A small multi-label image tagger, trained from scratch: adamw at rate 0.0022.
Rows from block 5 of a small multi-label image tagger, named by matrix and row number. Rows with one number belong to one neuron. Each number is 128 + 32 x the weight over its row's rms, rounded and kept within 0 to 255. All counts start at 0. Numbers have three digits each.
After each neuron's rows are labels from the 100 images, of 14976, where the neuron reaches its highest value: "strongest on" is what is common among them. Only what is clearly more common there than usual is listed. The data: flat shapes of many kinds, plain or patterned, on busy backdrops.
# fc1: MLP up (model.blocks.5.mlp.fc1.weight, 960x160), inputs 108-159
# fc2: MLP down (model.blocks.5.mlp.fc2.weight, 160x960, transposed), outputs 108-159

fc1.349:089145089128124172133140155130196159123145162136131126104142125178149034119137149109115131100110149146129057154116200129115130131145148109128211118126127134
fc2.349:067113153102114085131071116122168128168178176100159082107095135118067107077165181172116094132075153160141105154201065117118113160120145103121131131034165120
strongest on: purple shape

fc1.253:156148166123096116123135090148138144154056116152143127132139129120109167123122088118096021098084204122099176127123163143107087118115110150113135154125142137
fc2.253:120160116132118166140138103143062080120140127109076063141148097143169182079092114177089105154144151144143129093132155112113086119128108148106101137111135112
strongest on: yellow shape; drop shadow; brown shape; its colour: yellow

fc1.513:195144124136077122159134129098162153157124158089102174142154152154118127117148113134178078104090207108150061099186172130128108086151104118096179112126122112
fc2.513:112104120166154147193160094130199164143105093075116103142172178111099160027172135088119131110133185130172167149139106101099135112161170071174155107131111104
strongest on: outlined shape; yellow shape; brown shape; count: five

fc1.454:101111137143139140176176098097189155130089127103100130127169109141106112100116139086109079136146155155164077123148223102089135066116129126192151162153094117
fc2.454:164151065119114172167176138156154144185153138116103117191107129136121138119147142092121154171154125103131111116134087119108133112132110063106161141144150027
strongest on: brown shape; its colour: brown

fc1.266:147157143122115127160132148123116117172151166134080149162152120124144108086109089152131115118102140163177103085142142111118129116112036136150150086104128101
fc2.266:120116152101140101106097161097140091117126156192164162087060132107157077092158150118121107181149112147107119097099074116209134139115114120063186103094145108
strongest on: brown shape; yellow shape; its colour: brown; its colour: yellow

fc1.45:197164057193078169124085079132145162117154128121092044148169156137085134108152120144109108104105149141172068147163143130141149089134112174170135153118145116
fc2.45:126102099088117132107083133115117081126134135128095133135111183081106194023194186151111142168098170116142158117118083107097079110107156130117089094091114145
strongest on: green shape; count: five; ring; frame

fc1.313:114148095132126128191108144133141199130120143170139101127137137161116141115149148086114082160145120104093128128120146156167173094113088101068122176145146143
fc2.313:135160125159160136121070157134099176112146127141115137140155057157125123000085098108167073106120167121116090143098120188139121148133155150095138136143158093
strongest on: brown shape; its colour: brown

fc1.331:148190084170071159135148119088170144156125107113114190181132186145133090113154163119165156122101127128161014131139162134138087110155118130160133183152123106
fc2.331:082045139074150082155150105143166022120079054153136122103129106135128100115153101102156119109094099133193162066146169193117129133127162136134104136125191137
strongest on: count: five; pink shape; red shape; black shape

fc1.690:135183094149127156137120130092200140149091154197143121170169124147137128129154130056138102143097128149141134132144135142109167121110106126088170180161109119
fc2.690:128168090145163131187180137098081131121144109135092137097165107157133108014119142101141087135156113067128092164042144165140137067148137120112118120153165088
strongest on: count: five; brown shape; grey shape; arrow

fc1.114:103133119136116188153074049142197182135104181088116127175127142142115117119099100147110130127124199149149150107158131112152140104187154147062122135126129120
fc2.114:154148162067103163179173171096129112156118101117126134069105151079105172084165182127121118129091080095155159163162144052115117100080178102151100128132119138
strongest on: grey shape; its colour: brown; its colour: grey

fc1.375:141131097186109103177113148146154151137092152101154179146150139186082091113111090091111130124111200130085086125164124141128125148076079178095125206141129108
fc2.375:144114171172138175111086151109135152100120152126131094090142111181175134082120152162144122133141085167183129144130163119136141128101120101200110177115106120
strongest on: count: five; frame; ring

fc1.289:103155091139092109154101124071191165117112131108135149146135142153120169086098203133091082199083094089163116132111176132166171092187084124112181121178118131
fc2.289:133148119148152095143123092114109146114173112150171117105127082123110167008132098087120178129168103096059129128152099169141086130065129144122107147099158164
strongest on: square; largest shape: square

fc1.524:156155121146050140110101081145114153167114145115204152109187157144094147130132161102089140120161148183165116141104136123120125131171103116148159109166213138
fc2.524:081093205106135117157174104107120080127128169106087153114127110155097122056145203139151085151135110171143111125088114152155151125147162125128113127111114109
strongest on: drop shadow; red shape

fc1.459:114146151140074101132072071088164192163104218171165149195135109166109088122173113092140156137134126200118124125107129125128108098177080208105150122075134127
fc2.459:112100145125127155157157168168134081132181103115144135105107156178131139084132170161122117146136132124145117097124132073118084082085166079150094170134045124
strongest on: grey shape; its colour: grey; count: one

fc1.76:171121172188144124153163089121143156133116146116123134136217154167052090115138137108152085092078167112159187180140134094082120053140074114083111140120128104
fc2.76:183130101168177170119120170147118141164159144132123205133143121161163123084119136041174142093125156117134115102124122125117116142127135106104148116132119140
strongest on: grey shape; white shape

fc1.740:187127185132123129145140095053146196158097158142152132147139133122076131102163173116149109124068131126163168128123113175073113111124043106114135114080136130
fc2.740:159195074124081129091106134094104103105094147101155157109129108139118077101131147149135120113143101150113125149155120098181165124054138173142136215144145149
strongest on: yellow shape; its colour: yellow

fc1.431:126191185141094125142099133081161170161100116118140154079155208157088102086101136089124083162126110132117156124109136138150180125146070119083149144120156137
fc2.431:119156097171134134136081156104079147146129131089084155111173185092074081074189117181072055139101112140158119172101163104126107057091087093088085188132149136
strongest on: ring; largest shape: ring

fc1.181:135158127132098101183103115088132146149131124098093076128114198127105148156122143093106061119100096189108146125190109166181113092089109173059166174077178104
fc2.181:133086148152152146096144089194129145129157140121138133176147132074086141102138103234128173128121180109150145127155168126116082143192124097162088129147073133
strongest on: ring; red shape; largest shape: ring

fc1.121:131130179176101143070070121161145151133125144138104081124172184158057149085205126140141083153108147136120106137182142115111131126086069162063113173102133113
fc2.121:108123078133125117160097146078124121157110124126094171130147149131169192060180112214121113101094151120158119138077196084072113134101100135139112137169100122
strongest on: gear; count: five; ring; largest shape: gear

fc1.557:119181195112094091166188117091197113144030129089132139225141115154107187091117103089078125127099211151131119152176175096121149123062099107101122125107148131
fc2.557:122142128149161120059141183121097130129126139146163120070138194105184131122115167082063102126165131195141151149070131087180104119098142098118125061099120130
strongest on: red shape

fc1.285:114157174103117095135095141125147200124081129147148074112133147112150119127125180125078077097092109116143104115094120178107089094142078171141182088113172131
fc2.285:148149054098122143134144122040120118138075106145125075121112086169108155003099119097174124163084128144117099107169073163140187088094155145127090174084160163
strongest on: yellow shape; drop shadow; teal shape; its colour: teal

fc1.185:160138132144080140130122155082131216149129158144141129124122094145161132104108199114132067114154168116149129106119174100127147094172103166121160138162153108
fc2.185:155171081159159150127164110108110111109133112160174135113149117110150209015108155105107096130188175128130136147023119134130097097109135160117131114162164165
strongest on: pink shape; red shape; teal shape; its colour: teal

fc1.46:125187095147046169082088098117118165161141097155108077180157215101137149144107103115052129140094116200102119133171111083137107138099098154167140093125165110
fc2.46:123065146148106116148156163126120095053151096145123126152131128106091169120141169120203171152106144128154116125089118162075126111097132121169140136167062162
strongest on: grey shape; teal shape; its colour: grey

fc1.227:092106126083132156164081163085127150045127141174111084128121137176161094111133115066211149131141126125082103115134118196093166130091131106112118099071088129
fc2.227:215116141175081088109103111130102171188103118113115156157092186126113158086167116124131100138162105147094110135132167112129178107121123138117123130117158137
strongest on: circle; its colour: blue; largest shape: circle

fc1.177:118116149134118226102141101160158118138139144188136155150152160156101118087164189168140131198117138112102079088127153123161076112114143142158123118102093110
fc2.177:165146134136161137147137148143129144106169160098121085140101122140189085069078088140154103069161191134178134098151118122169173133147119120133092191116141108
strongest on: blue shape; count: five; pentagon

fc1.13:128140126087129066211148139084132178128091155174184038153125107128138116142089139135130115154085129101136146152200166177156095105128064140089161160111121118
fc2.13:115082148150149138127168158098148090149133157173140172120114191158132107077108152095089083131069106148139138098077145115158138110106117091084109126139104155
strongest on: count: one; largest shape: circle

fc1.762:138141119160136164130101146132126170132136119124100132113169201130086124114096128077084126126059191116135064100154165090160099114119075120108178126108078115
fc2.762:136117141075120151155143142100152085107094122102124142140117140137104127031052108099120146118112168155124090163227143127107145112155142125132148143089083194
strongest on: outlined shape; teal shape; its colour: teal

fc1.48:106094163109078119151072111130134171134169093113154169083163145144117119116113086098141138129079154166137094109140191096154082130098106160132093100077097129
fc2.48:166185065137146087132125141122091165147090131129104125134158071154092074122105148153076061133191163128100073131156143151147120093175154162138174125198178097
strongest on: white shape; grey shape

fc1.415:186151089129092152110157106132188126154152133126156151191113159160153176113133147059077140136120173120164095132151125092099138126079125073123165144110181120
fc2.415:155189123151168097090141147143144160113141094133138117081121143078144119150155113147094142131126129124091155153096131120179093121162101089117151087130086145
strongest on: red shape

fc1.624:176134051173120192174140066080144157148101116167151124118122155174124108105100176083158122124143127157109109125149132142138170127145101125076164145127160134
fc2.624:135201054151118139141111170080123145111165144183179111110121112134145119000119129142134138102145183126119077116084113138107132090124138129097105123086182116
strongest on: green shape

fc1.241:112154109206092167138144146140146157142132111162183102135143172152119121113111160074104108147078090124122118128110128118152138130106131196136114202061125103
fc2.241:105182145129142154138088151155150125102153132088093156115096102165153119087181170104129112085154099095135166110160120143096143147133141088127062131118103124
strongest on: pink shape; teal shape; its colour: pink

fc1.388:150131086168112123162104100087142156103099168143130121106141115184146159122134143097155091124132181165129069138124172123129187133115080155062146201116160131
fc2.388:168199063139099172132094168087137138118134136190170153122132134110141146000128133136121128098110126136110095124087096105089101117101151116113144132123139150
strongest on: brown shape

fc1.17:171167149116070111085111129090150133133078213130183094139145144143085123121154119151082152126102156165115130134141131118095090136138058157121220077088159119
fc2.17:121106108121205104196136069089180133147073055157099149149110164118139169076133099150155098105118125121147089106145152153114152130116162130112059150152125103
strongest on: blue shape; its colour: orange

fc1.325:129114112182128161126189103138177245149108104104160158109123207113119133112089166109144115160164162100102122144094149148110182118092118178112127155128150147
fc2.325:154142136154122129124118148157192112124143150114115135152046102141171075077108120124161122144105146142162080064150194128174149154146146143185096176134062109
strongest on: white shape; its colour: white

fc1.492:112101159110142086208123142170174186140119146146175155188131129137119161109114157073145151080090138111161149130176115151082174117087091124055097146100162146
fc2.492:176157146080153114109084101041078175104107139131155132080103131097115070167170084154178155110117086111119162118094119160098156120097115111088124153166135155
strongest on: black shape; its colour: black; count: one

fc1.530:149208076182121152160101080094177149180100111116116133126175140134043160075128155100094080145116078119109107148153134092145155100121067120102208149115120143
fc2.530:164183138104158125164103126110117111119137151133121141115154206135107079000165114122132125116147167110111134105122121125107135056095147101060088167100194119
strongest on: ring; largest shape: ring

fc1.258:189156141208124107128112097096121176091101160090070123142197106185049122131135133156152023165119156113219105146125152120114137134133107151145091136124083118
fc2.258:099100135146197076160080151180101093110082134115056132117119107121128115149120107090100138111161120141152143125131180129205127117133149084084182061108169172
strongest on: white shape; its colour: white

fc1.485:102109115159097152130129149143162123190085142142112148163156146135100158109093166137091101137093138233179112094179200067103097078159125151125136073073128103
fc2.485:138189168147077089088138155092155160063124157101144102127076126127127103051108149164093156107124143089095106172113074121157158140082073116111154161134129170
strongest on: outlined shape; red shape

fc1.62:145237103138052121086117131101092160087144180140201166086121162159117148108108149128125149125176125121096122124106099163175089147121068111093173124123168141
fc2.62:081132122133088111141117140122118116117147169115079098150135135132116097150157131183124101135134142093134117098102169125127104102157086114126164137127111100
strongest on: circle; largest shape: circle

fc1.368:124107130106135121147156163141124133128104194114145104127159161149090153083100120147084102125164131143092158143162186157155151154101149095100114078103092151
fc2.368:120121083167179128079137137129162083095131024205167112130102115157115160119153138085135113181135099117169162092082079139122134114106131070086146131133220132
strongest on: blue shape

fc1.620:138149123131119105129058162109129183077127138153123066167101079097173144130130152138066160178139076106143122091183174138117131152132098139156158116001139115
fc2.620:068089140153136147160151129131179109165137121151100166166133157178133091094118145121172091103103173147163148143095102121117109064165141132063071167164144133
strongest on: circle; largest shape: circle

fc1.412:174131121123086168134163110110113174135102106135172090116133152110100193103143147082144000089083142149160114142102119166120100117101126152156109158105151112
fc2.412:182090093138128187163161098117149197133170184130159090097147117131130114081138158155146204129128060078139111125135163161145139134121142054143150086155093098
strongest on: yellow shape; teal shape; drop shadow; count: five

fc1.465:130131108131093120201138142086135182152087112130110196171156134196101117099102107032141109138153107155119142118071096170146077138098089156124130104124170101
fc2.465:074122104113181153153118115158092081117094124102113101087156133120155125102095100187157110135131189147157156163111142097140182125111166126124105151144099145
strongest on: gear; largest shape: gear

fc1.629:106077134150098167155059111163127209105124118149153111097124163147107113130149099075119169119054133112121150124085112181056117125150111167138184108118122149
fc2.629:161170059142145112098084100062118148143102112164103142149128145168084087087156148144129106185139067088104134073167109164162112062149187160149107144148099128
strongest on: green shape

fc1.103:182110081150072163144179062062102141147062131134171129186154212144139104129117129103128152112109153129105096119133118059074144135164077155176163090120133126
fc2.103:077144162059113058122092141164149154107152187118138088105110138092181048078098138169109102063073193171149112105157122101093133095095125138148174132148156076
strongest on: blue shape; its colour: blue

fc1.435:187106058152119150182099091154132191142105126114123091173138130122102174155156144080161128046090155158139113145124129108041162108160114135120190099107099133
fc2.435:107163121117100132056135132132092135114164113114089144115131171107136088159130133183079095137169136117143149095076093175107172106104127171137098116105170101
strongest on: green shape

fc1.381:141156083164133168131127164119131181080099173119128096189083183105172127138105165117125154147119141113154140125173145151157134178108089159117169094036131105
fc2.381:117061155120095115144169105125153142189159102129089127150126142142073143113160079132175125112094118150196140204096120091065131136100131126118087145186158138
strongest on: largest shape: circle

fc1.299:138145099207135167141115106125115229092118163161171119133172098190115129105131176117152121114132174157114117143115098136105145125147138134124159144116163118
fc2.299:185155067144111133102115136164119080132084124137167080213139095086135141040097154153108137186104124134127128124108162099172099068136094169158164164148113143
strongest on: count: one

fc1.641:165150079143091146072128106120127141123109113149090102130128216121116167142126218165119152153098118101124114127137113157081162151138101126169110092075103146
fc2.641:104140160079104098134057167110124143087174154139158103167134117122158089000119144108146117136140176197144112112096145115160061083109175133152089141205097123
strongest on: pink shape; teal shape; circle

fc1.160:115169115158121110188106125070158155103089153138152141151142085183126176116114121083128051131085226151148087128188140143094114101130095105103164110099160122
fc2.160:066139116115096138163132160090101089081119097109115172099111121101149151000137106117140103092109196167165092125054174091119109147181134154144101124119106143
strongest on: yellow shape; grey shape; red shape; count: five

fc1.664:145126088202062091142142139127089141131115130182161125148144172143108118117133148129133133193130130096143140136137165146122114115167091172141114147081137108
fc2.664:117187173120108139155150171102124089094113083066131192102062088153127108142150144125172147074129120055133176170133085102088201131136108094085129159111147169
strongest on: red shape; pink shape; its colour: red; its colour: pink

fc1.359:152158150167143179133121166137094178131147155156109093163111181125183112138095164129113140097176110168157131142129130191171132136108105121108143172011127122
fc2.359:140157167133117161196191110165155139182097103103136112196158091122082111081117114133143148148116088121123163185201113127103102121136105135135164188128150147
strongest on: circle; largest shape: circle

fc1.128:170165155170092163131129104127130179109162163120141084128105173220130117133127126121133098132137131135136121165153136182155113091133102130134171180117189091
fc2.128:113112102112093143127140127122148133177158143163150158130130117142132167059168154118125098091060176085192103111125158123085099168184105105138133084165112117
strongest on: ring; gear; frame

fc1.521:068125160115129124099085145103162206115189188121223131093144093201081140118138174075137129121090091135165151134133092121093128157129133085058112170116130118
fc2.521:167133148102161147153151139117175168100162088100108145167122138054127148082156108041144135116154163119091167106148123165071062175137117124128127156124126125
strongest on: black shape; its colour: black

fc1.164:129169108191086131100190071083197144108069139090189176119123159162143080062116150094123095118129091127148040136151125148143124091124137145170095207126185118
fc2.164:047088155070192136184095162156124028146141160163096122173123116128133165105112133157160106129124138182145178083142146147110131132108153130072098096054197132
strongest on: pink shape; its colour: pink

fc1.74:110155117179102154122154068060158146113127169097154150136153101140110102119169173072162121080115124171164062117148173106084143114170081173097152130114140122
fc2.74:102130135148160122133155142141151107185113120166147189092108140180149148046091145143174095120120169167127091120101064129114130131144105177122144133093220088
strongest on: count: five

fc1.242:140168156212119121141175064104177178087125131156141097102202128144116096134154119138092070081133158058071121185093109146109120125114112104092135138124142147
fc2.242:113192136149193097130118112126078123090194137095104112130149101123129075171133128153199139142178198095111160136109123122120084085150155088120091157106129109
strongest on: grey shape; its colour: grey

fc1.166:110142117156120159182179136098131145172146204145120113152140113147141108135113146108110114141110109075088091136142139155115122081092044119135202131112104128
fc2.166:111132147123142131108095144118175135072136116138157154139169160142136133000073147160121099144166131137107121181125119119140080120144134150133158139112125185
strongest on: square; largest shape: square; its colour: brown

fc1.335:152168132141118118114071126102145135134063135164151139121182160131139106142072148138149062061151110193118096110149176111167118075133123162106129124090123122
fc2.335:085205107122149145077128183118113119114130131134127111112068158100147132052174138168070137165122033123098115158136167135127156122128152094118120136065164116
strongest on: outlined shape

fc1.120:157215147179100150071107149166108153130157107147091098095145157107087171146147099161124153116110137132174121160125165088115109185149142139123159160110107121
fc2.120:107147099125186094169114106079158063091113140141143074080131102092177159063090165157135157082123117128140086163148142117132106122100127145130163148101154168
strongest on: gear; ring; frame

fc1.323:174155080153066150162133151085104177173138147127173147174114131156149149117072190126120098094096188171159083127137171086102105113187103177084153181147141112
fc2.323:150152088162144160159140114089161133103130096161165122158164158135105198000093184080110077137139166130133081148108123117134083083110114127129124127110119174
strongest on: red shape

fc1.2:145153148174084128144121144137143162165114161142145137143170200165091126047137128118083080158116092171125131156153168144147098133131048159092175182128159087
fc2.2:106116119124152104170120125109107153131134158134105187126143118202151144109170121179144124116152127091159145098044162100141155143091111078179087056203150109
strongest on: gear; ring; largest shape: gear

fc1.580:183139148146140167117159081116194169138159120105164195203159202140111136144110133085088126051108197142168098135174143079121111100159133110070139115157135146
fc2.580:177143160078132147147109160169109078118153081121122097078081123160155074076110205100156102173160079099116084142138094097108134115120107082172123120111146161
strongest on: count: one

fc1.712:147145119173087118187105130108162170121127162101144120156130092183144190126089138124125058094145153170157096142120143147077120109111073148067144189156152144
fc2.712:146162092170136163160129128104149151120151132141155130156161144116125151000120130152141114111111175152131092148064148121096090080136112138120153161155136126
strongest on: red shape

fc1.59:155158093134126138139148119129143173126081093167158129092139133148120089121069104136046132123129138118125094124158143151074149169125134135163131107153170143
fc2.59:141114179106179103129103114163188149093100165132130094172147124135111177078133090091140101092094150147100097138172143130163132136089096132070208165104163088
strongest on: ring; largest shape: ring

fc1.565:087195110113099169144123171090173098094101197142165111126160122151121148112140232106100137153111134114102148144160123095126112061167101132125156133061127129
fc2.565:171075136155146145116105115149108142089160081134167117100142139136161135130102136136110178134138144148144136137137106119134119205061139146163177107149124136
strongest on: outlined shape; count: one

fc1.350:134141113172118124087061144158157176081155141165103085202107115127185170117110162121079127117150070171171121121168122169157161141145095153114173116089162110
fc2.350:112130084100138114219167104108065107172082109097085155104126194157089144101119100188117104134140114160123175196112109118092211093090136108074090116080184146
strongest on: green shape

fc1.400:122112146118165104118164152135141149125109185112122123132131147134084129106129136148087141155151145148094183146177168168153104146116132087087071069149125132
fc2.400:129131090152161116094135162122134081085130032188150107106088086178145153121147142079134100175156142142186158128091090145129134116080153039055128123124207125
strongest on: blue shape

fc1.731:120142133127122138181185109083111156080133136100140143129162124110143130104077115108126082092102190142113072124115126140125142119157078127095128163121155143
fc2.731:194184073112119126193139146064123139060133146128163109102129086143148103013133154123173107142172145093142104163127120138154119073150105102125106147096133113
strongest on: grey shape; its colour: grey

fc1.515:110162158155099130164113206128136161101118131102106099107089183147157103105089146128147131129185119151164118106085115172137119138148118180092096118044145073
fc2.515:069105136148136125098086114155140128137086113158117161105214152138109092045152172127135096114092193088124076133119117102166108123118115158130101117195055153
strongest on: ring; largest shape: ring

fc1.69:162144140193066111175115105095141176108110132154116157145161112180126094126133133134135047128113164175179090127158165081173132122150099156124174134105176108
fc2.69:130133106123080110186149156088163125130146117111135166110104151149110184003122129106142105108123155192155110175112119159083133109113150134081145150070158117
strongest on: white shape; count: five

fc1.271:127156153120092139107104085133107182161168138100117167104146189143113208132146162121120114109146120103114130149191113131131054123148092126137140110141183133
fc2.271:147101148093126097123098142086041108127157153107115157120126149123146065073130161166139088125141174144172074128096113110136141061083175108131133113168148126
strongest on: drop shadow; red shape

fc1.503:162109144183138153136200080137149176109115137091153121102185171138127083108095124132081081061133144150112058145124151137185127130166122142077185143125134129
fc2.503:087111178077162154154113174185164048144162106190168109121071119129149126132104120096191157098097138161197141103126173122094110170143140165119150119080124146
strongest on: white shape; its colour: white

fc1.394:093118131153131110150119078099138145138121138121117082145141086123167128118116172120131163155065114196170156112190123081154127090159084181094131088111204124
fc2.394:150089122101150119100101150143108118193106104129055109119104135091137125209115101202084097117114151111103105109147146077160153091123161159152156103169162096
strongest on: black shape; its colour: black

fc1.428:156118177207120137139144125129166152136113145178122105136163189166123125123132083092091130196162083128127142124151126158111139118085088130130113151063130114
fc2.428:137149119087089142142123136129144064130096149082141168080112092143131119092128137180138144092120161153104150134076139051123145137173116169169193113164142119
strongest on: ring; largest shape: ring

fc1.655:161128157177083193114076153121147148150109146147140093116143153147149152121135113149139121150107131172118111141155112134113152122100112192131203158101143109
fc2.655:125142051135083063187131119101162114167173104103125181132109076133125126088171095142141113086061120092157119102126175126091112158161103145116130119193107099
strongest on: gear; count: five; frame; ring

fc1.475:100117163166131168158104124098143143148154157118109168102134131144110137105140113075161085088053095143177148133133154136115139121124121113133162115076129116
fc2.475:097113145139089086160154080162125137148131122170139058104133072169152141084135149164097100123076044156214099107150195206107141093093188142141095135166120111
strongest on: yellow shape; brown shape; teal shape; count: five

fc1.538:087124128213095141136142091102111253163137142126130116120198130172045131133187131121157099189169113143056154172096147115113165088147094150142107192136102127
fc2.538:126127143104062138088084149144119089149160201101180127136131110160142089088113159169105137115092142169125077129150144087175135151122115139166127122145092144
strongest on: purple shape; its colour: purple

fc1.421:120128076199113180168101106052097172131125149123154110141152100211124115109164160078143114166148139170091099137130125084128157104161074152123178162142170123
fc2.421:141176090131165156188103188118114108070142089152130131126118101119160139000107168109162101141169135116139076160092120134175121089108164142106115150118159141
strongest on: count: five

fc1.425:108126124135135125161153113093117167126119113140163083124169106191051081147193128158169101146128095136180137148118132138047172105106127122138070097055129132
fc2.425:121101125139151108115183150150095125115170107111089150087103125139117110109108134091155109104136186135117077127138145129200093118116191166141089145124157110
strongest on: white shape

fc1.547:194099152162119163167169113085126161140089172128148189116169167143051114110115090117107086136149140128135098115134126160126207110091077095122101151097117139
fc2.547:117140096089107106129141178114105065133099143099158145131122150102183131057138129167137093139087197188099182128143152108078090112101090172150135111091109094
strongest on: brown shape; frame

fc1.10:155158136089092091209152124119123166173106129143125143209139170171080116121079112057136104145144073179141149134111133169135121080114076132083118116131178115
fc2.10:120107143104151179151135094163119153169152148097137143137153112117100057119104081176148092141092151122149174150134125120147110180112098072173125141179069143
strongest on: gear; largest shape: gear

fc1.706:119148121132113124123138084118183125104097125152145096191118122099166136139111103107085105076070115149126119119200162119087152116093109144179187147114194118
fc2.706:156164091126157110064121130169143096116147066143171121105163167155190142095136144147142079170131178147168194147097148115091082099134180087122108097136127150
strongest on: red shape; its colour: red

fc1.574:100095128155099104124101121183140144184072188105136140124156147128121121132116166147061075145133143144136062119162182100135127104156120203152146111107134096
fc2.574:159129125177102185194158107116128083117121074111147168183092108133096175047145189103119129194149113112167108096052077167120126130111089135123122148115083145
strongest on: drop shadow; grey shape; teal shape; pink shape

fc1.86:109166139141124125153046145170167153159093135171124105135148143153090132110150134037086099128118085134112130153164147097124109118122056131127145172057101132
fc2.86:113148103102169168136110117072134155107083153112068106070142140158166128042146115127115070151177147139116109097123190124152146097063152128126154123075092138
strongest on: outlined shape; heart; largest shape: heart

fc1.174:126170120154089168084144111128149170119156102188185118110161161137059169097097155107077171132135178116094131129135129116079139150130124105139122130112106145
fc2.174:212159146105135108201076125137099192108138100120158138137092101166111070092159210105122137144168082101151131118151106145135070091131067093171148132159160141
strongest on: pink shape; its colour: pink

fc1.78:151129076159095129219138146085079173088142141115132128160141114199139178105108145097149036093127111110122130160108111106086129087125085139129137144140182139
fc2.78:104131124149096107150126155090159167122186144128135191171113167141086152042123164081153095123137163094175123081048140157139097115074111092087113130147169147
strongest on: brown shape; count: five; red shape

fc1.455:110207145145112107140091104137196162109093099146132139113188148198134134129076074142100156141186195155160044173142131127144158087107104131117094180097117143
fc2.455:150094185143147098159186139169091133151090100124139127099118090071139151131101148100111072097140092169174124136157143188162117164154101209149119125136158139
strongest on: count: one; pink shape; its colour: pink